python train.py --dataset="gratings and oriented noise at many angles and scales" --train_examples=197500 --conditioning="none" --norm="layernorm" --qk_norm=false --width=256 --eps=1e-08 --precondition_frequency=50 --one_sided=false --adamw_lr_other_params=0.00071 --grad_clip=1.0 --epochs=19.1 --adamw_weight_decay_other_params=0
Rows from block 8 of a small image flow-matching model, named by matrix and row number. Rows with one number belong to one neuron. Each number is 128 + 24 x the weight over its row's rms, rounded and kept within 0 to 255. All counts start at 0. Numbers have three digits each. After the name is the row's rms in percent of the matrix's.
After each neuron's rows are labels from the 100 images, of 14848 (inputs lightly noised), where the neuron reaches its highest value: "top examples" is what is common among them; "peak at" is the part of the image that holds the peak. Only what is clearly more common there than usual is listed. The data: gratings and oriented noise at many angles and scales. In brackets: how many of the 100, against the usual share in percent.
# fc1: MLP up (model.blocks.8.mlp.fc1.weight, 768x256), inputs 128-255
# fc2: MLP down (model.blocks.8.mlp.fc2.weight, 256x768, transposed), outputs 128-255

fc1.381 077:128176110133128108092170155128101186155099176178111138073080112102095166103141112126151124122140126141150132096152172126143119124140176106170129144135177115170112140145125111106160108105112115117120099138143093129126126143147130133129108138146152120161118102112128135107156142105097100120089146100178126139111124136127135101141189134138141157137106117120082087114137155080129095144107
fc2.381 077:128097135115132099104067168144121086122147133117132118161089107121132153170092113104157124146114142137131120098113131146115108140157077088067095110127097155101126108069121134155096126129119117131102100139087169130110175112137065131157123117127137117153139148102141125179096159142159145148111136140097119137119129140125146162108087123142123128120132128132076068173164149083093119092152
top examples: filtered noise (54 vs 17); very fine (50 vs 19.6)
peak at: top right (34 vs 14.1)

fc1.104 112:134121141143107096092090076122154143115155108119125126112129135109137134155119108139118134138108128154124143149123150148069146148138080195142148153071128148151096165137095129136137130156107119155125149235107138155129151109116133131095101129097083128135139146122140148153119142147103133120093101126092140167146113086150106117105129116117140152123111142167131136111148119129130119116147
fc2.104 113:169160143136133136134104134122103123120141101124124137117114125127151175105112133132144119147148131141122177134134108200117148154139146254135109158143150123109100069143117113128124116124129135113128134172103141141120170153127121119131128157144087167154116144097136109133100135125117128089129141101122147063130118132115125130129133126143141125135140167074107156154113149105152133152122
top examples: stripes at 105 degrees (28 vs 8.2); stripes at 75 degrees (27 vs 8.5)
peak at: top right (37 vs 14.1); middle right (32 vs 9.4)

fc1.250 109:130111078123144135142125199113177131134114156107134115111158134124127136111157107091129122124144138126132094144128109155159086129126131124142116119133169115154114149126125146113132145175157127145104090200128137157126101145116119156118131151130152115117156118155136114118151100092142137111083152123147110212130120123110142131122113116118142136127154107108196080127124092118113109150104
fc2.250 120:124127120132128107127218198122143157127131120124132110134113141133102146154101146145137152140139124137065119120111125169169142120153087143106150125156134132115113093142133090140148120113119144102135139078164109136142134104136117129155108137126170086109100069120082159133117096144107124128112108136118069116155121112116133125104126137142124123123104131083137101135146091156114113143185
top examples: coloured (85 vs 49.8); very fine (76 vs 19.6); stripes at 30 degrees (36 vs 8)
peak at: top centre (27 vs 9.4)

fc1.706 105:102106108131130109122100171135145127119118140106137116136142134130123144122140123105118121136135128130113105119136148159088149131126122165130120129126157119113122214135131160114096104105145138140135099142125144162142129124104158119127177123146145121118140124118134113095141100112164117099107140138124097143121122109133132126127128126118139155112150146121188117112106071170088157117187
fc2.706 120:124176151121144085132127115142150135131150110139130127137143112147145124120099134111133131137120136119168104173117125128133115113131126133082130144132124117125106006143129119126156126087146133122136124162142107145143137104134133122149120139122159103143147150150091120130138100142103121121153123119133094086149127156136123133124138119154126123130147108143251106126131101182112162131101
top examples: very fine (81 vs 19.6); square grating (43 vs 16.6); stripes at 105 degrees (37 vs 8.2)
peak at: top centre (28 vs 9.4)

fc1.19 110:079117152126122127117144096149138156115100127117124141124143144118123104143121114124125096113117115128124065113160133072136132126118115136109122128097132100132105091142127106109074124113128106106165095137122129129136125139115114128126134132082089159113140131121101102095097120144108125140115133181136180162130080111152144100121107137117092130127115109147122132157095089095130079171145
fc2.19 104:109150132120145136129134162115112161140126123141127140124119132146109118095141134114139089140179120114104139136126143107154100172128104098111101117136118125118130127134140132113070134117136109162088105132165129102137137114142139107121111147151110170138187161110165116150146180163101129097126168112134127162123131133136152124135135092137101126132114129183172078121110145145148116111088
top examples: sine grating (78 vs 16.6); stripes at 75 degrees (33 vs 8.5)
peak at: top right (38 vs 14.1); top centre (30 vs 9.4)

fc1.728 113:115135071131131135112130096136146138126135149106122160126143123085106105153145159142133129122130113119101157117149127096136127109142121176091131143119111110127110138106129109090131136090132118124135118121116117135146122121118125152109114134092117157115099136147065064125114108145095117132179156186125123156113157129136159109118152122112147144142103090188121147130099123099121116139106
fc2.728 110:079135165124113125143096140141163100135114111129118137121139140131142117104151141123127098127105129136255089144123141093147134124071128087173136124145131128107117138100132137128173132121137119135131110168124099132150109161137132114153156141113144156144118139156143121146136112104128139121125092088125133147158124125111159120157128085106133136125123110135130142139117183093122115104122
top examples: fine (54 vs 20.1); square grating (53 vs 16.6); stripes at 165 degrees (28 vs 8.3)
peak at: top left (37 vs 14.1); top centre (33 vs 9.4)

fc1.442 112:127085151128122123134110201129110115124124130125116151161150142101125160141156163155111103111096110110115128170138129115117100100119148093157130120167128109094135153110142133110137088084127136142102151199083078114084116134102126128117176116119127133121103092086113112118160155150119124121105143179149120065129113127144128118115163139119154099095129115129155132167139075144150119086135
fc2.442 133:142145097130143110139075058140140147127126140133126129105133126127092139140146116137147109134120129100077113093129137079148119159160056151107164131138131127096090175142123116143109109188079145135144149074131114127141138116123128126131115144143136128111171122123121149103148121115119124126173129174116101083144125129143150124122123161114144135116139118087070117135064161098130107139155
top examples: sawtooth grating (90 vs 16.5); very coarse (41 vs 20.4); stripes at 60 degrees (25 vs 8.3)
peak at: bottom right (33 vs 14.1)

fc1.430 095:092150145117133098157132113126145159119115136122132095174150061100136121111154102100179124110111119134114087050128137084131183119149144112169100100073137133099128125133133156098122101134101110079103098098134133157115147113119162079164098139182128138134133117128167103138154119113143105135113122111118131127130146132169117118119123143134110117166131134154124140137129123113117174113137
fc2.430 080:092109159145135112131102106138165079118130170108123130097166120118123138152110152113145121158115126135139072077123108105118064144155099127067131147099108140142160122120128097149120163151082131190124110081107107124126175120123120128173138156090130148149115126130135137124113122149124138129095125133152114157158129095094133149137125110112130148112120143085115140145151143121152144131142
top examples: sine grating (85 vs 16.6); medium (53 vs 20)
peak at: top right (38 vs 14.1)

fc1.95 182:142118130131125112116089162122147113130138108140118109131113133113142135131116111136122111092217137123145163127123126110157129106115144110145087138137133123148096104121129113130083122101076126104130106165119157125162131109115134121138104124118133128128122138154105185109132133150135121123131118127130064136136124133157144106100160096140142127119099123155091162138146114184121113093113
fc2.95 151:112116125127109108124110160136121133128125135139133123105151147147174120167132119126110139125252130146149118101121137155097127132155162104122121139129121124169136165123141134111123123130133108096108116116151095134151142116136142124107096124139148149110125106173151070113123160139133127133126107117098102161129140149139108123149151132145103126157135120101118136093162138107108134165117
top examples: square grating (40 vs 16.6)
peak at: bottom left (42 vs 14.1); top left (34 vs 14.1)

fc1.188 092:165112111156132134138188181089109108127114108118132123136121100116122149141121128138126112126186100169105086061114124096121136130086139089156100128124137116103103153141149116120114130101082125158152134170165110164160174137120128105115135123111137152141154124163160124145137076160130103127141112115131155133113122102117071160140156142130123119110174135171146130136155164128098116115104
fc2.188 090:123149111136129121121061192133099121122138135117131123101113108136129166105157115118151100113216125143112098091148120129134107146100140075076156110139131154138086121118118140142162124160105129120112125178113141130160163094117129127084141127132118153121119127092171154148115090114089129159178151157117137118130129145149074111122079111132129115135160155113129147133150154123120129144164
top examples: stripes at 30 degrees (31 vs 8)
peak at: top right (42 vs 14.1)

fc1.330 098:141140151127118055149143121147152120127118073135132131167188135147103148169078135105125112073135118111140128106145149135153129108061140137146117094141128120146164150123140146141096132128106118120173130132110089105112126138127114116135124169175155129082157102132108126160106168121118136165137158109131140128127097118151107125126166166167157087121112122171128101124090117147098151134144
fc2.330 097:109106160112088148123115149129153153145141126109145144095191141129108162145080103120108101182102141151144127091124098143144133149161118123114104124153107147127129129123149147148150100114119145132103123120140127079143138111136188162115125081114174108095114138138105130182138125180142132145128126127101143155117112144129142129145101103140100095125102124122138093138116168134124138145120
top examples: coloured (100 vs 49.8); windowed patch (92 vs 16.4); stripes at 0 degrees (25 vs 8.5)
peak at: centre (41 vs 6.2)

fc1.0 110:120149120136107159172148113123168070114135105144135115132122120143106145172142099085132065146145118129128126138113133120103112136147098132126138121089105126091149102121122136125142070157132090155119141119126100138119109083098110146141098123075127064157162111172115126095155114121141121164135097148159091124117139086131138159122154105130159127152123113101121133131119132087123145148138
fc2.0 109:139112132123139153178105125121171152129153112118120111114094110135081158103154172093132122124130115103140142127139139133185120113138158121137127113127104131173156138144129131135076167110146114116110117101116143123132102153134141125135173115171121079123087166093145128183134110114129120116126150128094092123095108129097099129167121128149120106115138151119128162125130118119143118093123
top examples: windowed patch (78 vs 16.4)
peak at: centre (51 vs 6.2)

fc1.206 099:102093106132113135117127139111122123128155096106108144101131118130101127162158124086139105119151108134127122123112120110119130142127137103133145128101090102114153132120124128140138122119107108104085110090124124109094133160123113110133120116104097147113110109160099147129117144139163130155106086151123141093147127140137143135105148126128142100135122111094150090105126110124148114106135
fc2.206 102:128134131130112115120118135145128147118133161128131105145140124113184130116120130134125099124141136148143106128106128127154128135147160133125138125088143118110142149105123151131183097130106131134165121140110145169103169115124122145120126141142127181117122153134178132097112077120160123095138085104135176044141125139126128130130137100108166122127137138113083158157122128059101140126161
top examples: sine grating (54 vs 16.6); square grating (44 vs 16.6); stripes at 60 degrees (31 vs 8.3)
peak at: top left (43 vs 14.1); top centre (27 vs 9.4)

fc1.605 101:125145153123156160144096103174141157129111127153117105118156115152111152122140105148130167134145128121155135124151181082188151096171112112173125135144125179141133122146161167128151119122145139145112139121151181152127129089142133107155108156125107169152117157133135105157163123137132127107117117117120131183115123112156141132092157126112155117162146110116114137088140119110133176127197
fc2.605 080:118113174129107129132208066123128113125141120141134119118133104160134134131115115135115131146115119143140142114142128095085141173166160129130110115116103134115132125106134130118158111100099114121106133139131119137144131182133123137162135101131072192107122077143160128138119129099159130150082147110126160103115141145112108127158098099105093137137125073132103095200180132121122137146047
top examples: noisy (98 vs 29.7); coloured (90 vs 49.8); windowed patch (78 vs 16.4)
peak at: middle left (25 vs 9.4)

fc1.348 100:116135118136101144156162120122105106142098119161118125147175107167113102129156121080145102154121113134110101111175171133153137173098134127126131121126146130113120136153154103129155161134138115119158152123131056135116113118110129130120117114148086111134140134177153170096160167176119136098115136142115164103105133091106127140138181162156153149117114118138147106180132127164158140104132
fc2.348 115:138089185124141134138138136117124103120137125104127113162121152140154085145095117144122121077129132158129132147106117083113097135126148126135140126099148125165135104146142104140120097098154144159089133132145136146141155105109141113117159128100136129147153151125102129102121176076110125154145153124127145110116134113131082114060144181134131127138139144132153117131243097125133114077128
top examples: windowed patch (100 vs 16.4); fine (55 vs 20.1)
peak at: centre (37 vs 6.2); middle right (28 vs 9.4)

fc1.416 183:150161178129127143112168098125146162115131136120126125150141130121134113113109133098135104130105131147179100098134125117151150149165141137126085124111122125156133073104129105106070104118132128140139126165156145138162181120133125124132128088138127120121149159140127134113144124119085120101156139129115200209194143108158098129163164110123106142130156132168122133099175102114103093124149
fc2.416 164:147106171131114119132126119147152129122108140118133111096145133122154115134154146124126137123115146171189100119133119152109133139112119140148178131145125129106107149110122153129231117116119127111162101143125104150145116134138113138147101099105139120117080147118119128134122074155129129132104076148126117044137129129122125123129138140124155133129148105122155148120138153151122153125087
top examples: stripes at 120 degrees (45 vs 8); stripes at 75 degrees (30 vs 8.5)
peak at: top right (41 vs 14.1); top centre (31 vs 9.4)

fc1.569 128:130077134121136133125110173128134096126136105148126138152123124147137118125145130130117122110244129138151185143113143128156103162139118101148110115122142125150132109135141117116120176119114120116136094122131159134176116099115106119137179133129126103141174135138119020120126113118106139134104134110153159128134081137129125112139149124108118107117094107209119147129124139153123120088127
fc2.569 109:122125162136149106124120181145135157119154134141123137120126117141181150198130134093104142129255135144124128115130123158114109129163152153129102142115144129172079176122127142134121082104179108084127091125124131118112132114153147127114101130102136140132113139158153189112150173124116135137111122157112175148129149142123109120144158107146142135144109126090090129096136118106163116136046
top examples: sine grating (60 vs 16.6); very fine (54 vs 19.6); stripes at 30 degrees (35 vs 8)
peak at: top left (43 vs 14.1); bottom left (38 vs 14.1)

fc1.727 115:115170110137135070140098128123106080123161128116122151096130143161160145186111137103122101134151128128126130074142114106098131124123131059118149132145142101124105108129129118107075121101118106074132116108116126126107156152130136125120118131118137132137121145142070146138108108130153125125138180151138126088097139126116112137109118105160123095105122099133139101115137150133129129170103
fc2.727 120:101109136125112092124140146090136157130136120145127127121145131116146161081096117116124106114103150147109179129125112169114146118110144234127133109136132134116158124125149123110132113140125128102104145167132162127183128162118130123125122116143112129120135136130127117108097153105130135115152142088135134140109150134114153120115114141157149122118141115087184174149145110109112174160107
top examples: sawtooth grating (53 vs 16.5); sine grating (41 vs 16.6)
peak at: top right (34 vs 14.1); middle right (30 vs 9.4)

fc1.593 112:137194119117090131136124138129099123110138134141135128147155149114123108113083116114124129123117149092125127144145160127151148131073179165150138138140143126097129154108145112144146099155163114130163148101126125118119142141140122097167096066145110179144123144071127098131129129134130109122158126142088053111124119098149103106180166141144140158186125115144133147114116146103157149148128
fc2.593 091:131078116149141144096151149129097126115132125132124120113154121142114135137167105122125115119130151067131122147101130144134088145073045171100134119131122139181141122160133152146116139101142103133172125089153144125073130123101140125157150130140111163120109109180137141123122118108149115122168089122152030156139130125140093133116100114177122109121102115120126151159126136122118160108138
top examples: square grating (50 vs 16.6); sine grating (39 vs 16.6); stripes at 135 degrees (31 vs 8.5)
peak at: top right (33 vs 14.1)

fc1.627 090:065148114136118140063091104152150139112125157154136155128122135127089127136122112104115108146131134090130138115132154100128136147125111133120139142124110146157106150086120121124121098108102098160137123127155117133151142101106140137126156081098141107147115164099055109116155135171089131097163130147165156117123139156157133139169180105144093131135145110176119185155156125102079141097149
fc2.627 090:111157089131141139124065106105101114134140138126133131127122134136137102129151142125133114140120101078155062148108128088138136087119074089114164121147116140099151131145132110114085100151085096131118148150092116129138145139116134099088076106113185091125162128144097153152106109081135134145147108120068148154157128116109120130118097112114125121130103138147181118111176193119133130159118
top examples: sawtooth grating (56 vs 16.5); stripes at 60 degrees (30 vs 8.3)
peak at: top right (46 vs 14.1)

fc1.322 107:136165133142106129145081160134128119121159142127116135145130121136156125168137141116130116151124139141198111145108149154144125144161140113106167147127121132174132151113132109126099125126128134139119106105096133129161144134111110173101102147128078141156156075115116142174133138162112130142096113135142131165124123102144113119131129125165143133134191147118148112130137131117123121156136
fc2.322 114:164128016136127102137143113131114161125125120126126128134131142119119121133080128158136090135156124103061145119120115128141142143184096147130137135095145133114120103119126111144090114108127116100123139059177153132145135126127138135128149131127099120120136092140097133104120132143086133113090146132125103102130125127154121137131122143143120128122127157062101123131112129122137164129135
top examples: square grating (81 vs 16.6); stripes at 165 degrees (52 vs 8.3); fine (48 vs 20.1)
peak at: top left (36 vs 14.1); top centre (29 vs 9.4)

fc1.307 091:116129121132137169141126157131133128128148095105105118096148121134124126087131171147135105115065105114151097128158107135118128147155087098128128108147125117149172135126104123124151123107163152131170156136100111123130117129116140129139095152113082132092131161070151137143104145156106111104121150088160161138142141108122142148188093157131111123106108141170186149132132112059112133077093
fc2.307 105:112131119125124126069098085116127104121117139125136109105112128151139119126127099147112159138164134119101066126130129174142121100157161140110107117127130119097121097133128122117116128132123138083136103118125138134092154142124134136140148126154115123103122081178130124109136083148169123143126133155117135137168137138161156122071176159158105110148118094129132163130184139107109140181146
top examples: stripes at 90 degrees (53 vs 8.4); sawtooth grating (51 vs 16.5)
peak at: top right (32 vs 14.1)

fc1.484 135:151170138127103113144091105135121133126118144131136131149118123101154131133103131118111127122137136125068144111146148112126156145169137104125102123110120137169132062111116103127103122098151119174156122034146106127176168153147107117085099105126127127114110144136107097130162104097111134106125132131136131146165124126134128121156159099129147128115158157152049138116169116140129109111106
fc2.484 121:129125133131127125136147164130141120118141130116136113121134131154112130140099152148133164101126124078000078124134114114158122150162113148088155141124128131113111121124136108129186116131120116122181159143147140146120091149135118136159110118135167113108175091146105152144129087131106116136128084162085117135141114149134133128119150160138133127135120115079135100129138151116114142122113
top examples: coloured (83 vs 49.8); dashes (42 vs 16.9); very fine (42 vs 19.6)
peak at: top centre (29 vs 9.4)

fc1.433 089:106149134120142164086125099114107136110104104182118092131077135138153143113116102130121127114110142133106064162097160182169134135143141137104116133146138124111100143129125104111107165120087104143113131138093130146041180136107130127145171124099132070133143117139119176111114111116136140131125106127104127118089083111118155122136109131100119123113110169143107151173106080152153151131114
fc2.433 103:103121091134114160129092115142074125123140141109117114144106132127088137144135149139145107156084126123101097163144142136117128093179108155134112100139117120173141100102103110135151076107150093091100146156170108111125140190133112135141123116123110096149151120067143111146114138121112121109141155082148171144108123125160133132155131113106139108137142150068101165114096136176137171101100
top examples: filtered noise (98 vs 17); very fine (42 vs 19.6)
peak at: top left (34 vs 14.1)

fc1.505 084:157169143145102111120115159135126192115142141115114112178078089115129131144141071109126197137142094148109154136126110104118113114156168145119096137132137179155113130112095061116142148095097145124141144114157101116162206111141142118148128182161108126104105150115148140159126109109132120126108086093143128116128122148203153116101082112145123125126141119092137126152123154106109155093094
fc2.505 085:134088158111122132132158118073125090144133127125154121126165114178106090135115169100113176133147139139109145119112104117144127074139112170157146098117119135139120097150148194117117105104107185123106129080114146133057179149144129112130153152107165116145114080181099119135116137115104132140101138165103129137119131079104140103117124117157127117112135155155099132079150154119137178145142
top examples: coloured (100 vs 49.8); dashes (55 vs 16.9); very fine (44 vs 19.6)
peak at: middle left (25 vs 9.4)

fc1.731 087:108136142136127179143120062135132113128100151143136123148152128110133070165101137144126113142158139101119090149106145116137148121110132145153180125120146142103125147140136115108145122211160134098127128134138148162122114089124141151138170142123186127152139134106184149109125157141134119110147142147133158145143104120160113155124153150085137138157121150117052113128089118164159147167177
fc2.731 107:134132191128151133147133096144132098138119139127101109170111117073114129083165138136158156142162132131153127118151129166131186163153135132107093110142127116143119193155129142119116110097116159141133120153087049122118148116147088117126130101165183128125125160135088138158148148114108125157123118106141144127159117122124157113130117128136134171123160129161069123124143133167150113109134
top examples: windowed patch (99 vs 16.4); very fine (52 vs 19.6); fine (47 vs 20.1)
peak at: centre (49 vs 6.2)

fc1.86 091:109109112154138141105144071139110125120144126136141108137112141105114138152097131177113122115109093125119152141129160169117143099139126119159114114103141140131132126133137100141120133152106133165151132106161156176100110116124133105123117143089171117105093160134174135162137120110106118146129124134124161091147119147110147131160095123114117125097158148204117156151074136116128117149173
fc2.86 111:125161134112116110087104128134136113138133149132124119169098129127144118112166111123118103135123141137143194146141135154146146145114177118153142137138113127120109148132124131116103159106104131114106153124095068132139123114134130120096121125154207097129120102147060125106133138146125128105093120156136111183158132115120122120127139114086118155123123062140171139127087064129133085141141
top examples: coloured (91 vs 49.8); low contrast (73 vs 29.6); windowed patch (48 vs 16.4); stripes at 0 degrees (42 vs 8.5)
peak at: centre (27 vs 6.2)

fc1.41 082:146135126124147120105121099120136124117127110111127124156076103097113114112139118120163070157133141120115171151120125093153102165108123114101101106156146112102139138118146140092109127112143120153092112102133126132147141115150123150101178125080153128120107122120078115043123123101153140099124143129129147124138139164147151129112162083149141152102118068099103111112098116087114092166123
fc2.41 083:154113122124140109161132146116119125130144139121130121157096116141151109144107151118148118100121132159178119163172159150147123088109166138162083098119120095162195139111119130123187123128161128140103115114127170134122115141131107110178072158114133098133146124138118095166122136101087131134132117107105129147122114122113135139127101121169054110145140068175171124109127110110118161155146
top examples: windowed patch (84 vs 16.4); stripes at 0 degrees (26 vs 8.5)
peak at: centre (40 vs 6.2)

fc1.590 086:143151143148112166095158121134123121107095095144113121129086125120121138138125088163125094146162147098106097140148148115139136132140166146076146139134081127088117088123134128104136123100142099125128085116158135170140094094122128155145126121124133129145024117126129127124119130114120134113109122127095141117110128124106158128102127112095126117124138135127105110125066149125165109125181
fc2.590 114:131159140131126129170137120112159123123131115136127130133106135123129107130113109139162111143183163139111131165156176171118152135092152177149070103158133118098133133142118123133115132196165148126143098152143129149124128151090092138115135168117111100137196140117108122082136106121093109122119123087099152139152108072163126153153128118116100105156161143127120144080154153152130130095123
top examples: windowed patch (79 vs 16.4); stripes at 75 degrees (34 vs 8.5)
peak at: centre (37 vs 6.2); middle left (31 vs 9.4)

fc1.633 073:109135118118149081121101146113134097122095129123121129097127154134144077122121103131117113112094133130115122086154110141094117152164079106116118132125107110152142153126165123149148105115113105130179112129137131131120113116133134084097143157167160090160110111082125146134139104162100140118159153164147131098151134179164147140118144145108123144089167170175138131121111150114170150116140
fc2.633 075:154064154126116119081180138116147148131116158108154147124147139118142108076146118101114129118119109117148141139135114104151141177148186138130123141104153113157159138141122128116137135136104098156131135109129082174120123113168132122139064163124155123122164151152181129107139130155136121137126140122186112119128098141104143132131132141087126139118179147117108126171066173120110154130069
top examples: very fine (70 vs 19.6); filtered noise (69 vs 17); stripes at 45 degrees (31 vs 8.6)
peak at: centre (26 vs 6.2)

fc1.200 108:095091108152112150138123123114058165118127113152122143126145135134128177135131123172117135123159096150123096118122143130132096116109107170168144142173125135135108119113152154171131098126150131062148158150094125135191117136114139102106127142121068119122138124101101150134114120121127116126180102143151091140065088115113092129075120127119146129116128127109163128179112100145160102074117
fc2.200 100:116133160126145128127138096125120128129142140116131141134131114123144190162170133141113169122122114176103128095137118116106120119099201106108077124154123118117136134138130149147152130137131103151145119128114160132085104142131117127115139138152157158141109126104132115108149098134158131125130116136119099143085147130110106127173117132197105149115134101194111150117113097114146104131180
top examples: windowed patch (81 vs 16.4); coloured (80 vs 49.8)
peak at: bottom left (58 vs 14.1)

fc1.160 095:133156127132116127096136102109145128138135125139147125174193108161111095166135144107143145119165126110137150149136137103133159116098129129145118118171131136191159103123114122116125156115144119159113153134088131134118100120118100099103148144124119124121152138117139160162137126143180107139164151104099125131131146124111079131123117163144145115127132151179135107119088153108104168123176
fc2.160 104:108146138126158139153111144156140133160138111159121144163136123128127138156145127155099084192131193150146140080124092116135079138157120128128141149114103119151123115162147148112116115136129125138104122184122121133155133095150154176141134067126133194128064166116113128122111120155147114102125136101159146150117148105151173123077126135120083131172121141133113132152167120121106126209128
top examples: coloured (100 vs 49.8); windowed patch (67 vs 16.4); stripes at 45 degrees (27 vs 8.6)
peak at: centre (42 vs 6.2)

fc1.739 103:120160160129122117130176100129129109112141107118124131102111144136118116142133152097129127119140124120148092092113119050093149137118110092110166121142109126121134094106116095111170096117132135098086130141134094117093184113132106114137112125087115122145083156147152139144142167151117125131139090122102185096140139125142127135124154116125069123127127100145117102104127169116157121139071
fc2.739 122:128095143130106131129149124124077120128138134127129131138137142139140121133106116115122147112140133123064155126131128103171115114110170148128125133133126143140140198132131126121092146181144121105111154115138155129124155132118132105116131137151109121131178086141098158104125212101124133114087130135118194193136123113132113135111113151076109155133134131109026147125139100132127135120163
top examples: sawtooth grating (50 vs 16.5); stripes at 105 degrees (48 vs 8.2); very fine (44 vs 19.6)
peak at: top right (34 vs 14.1); top centre (29 vs 9.4)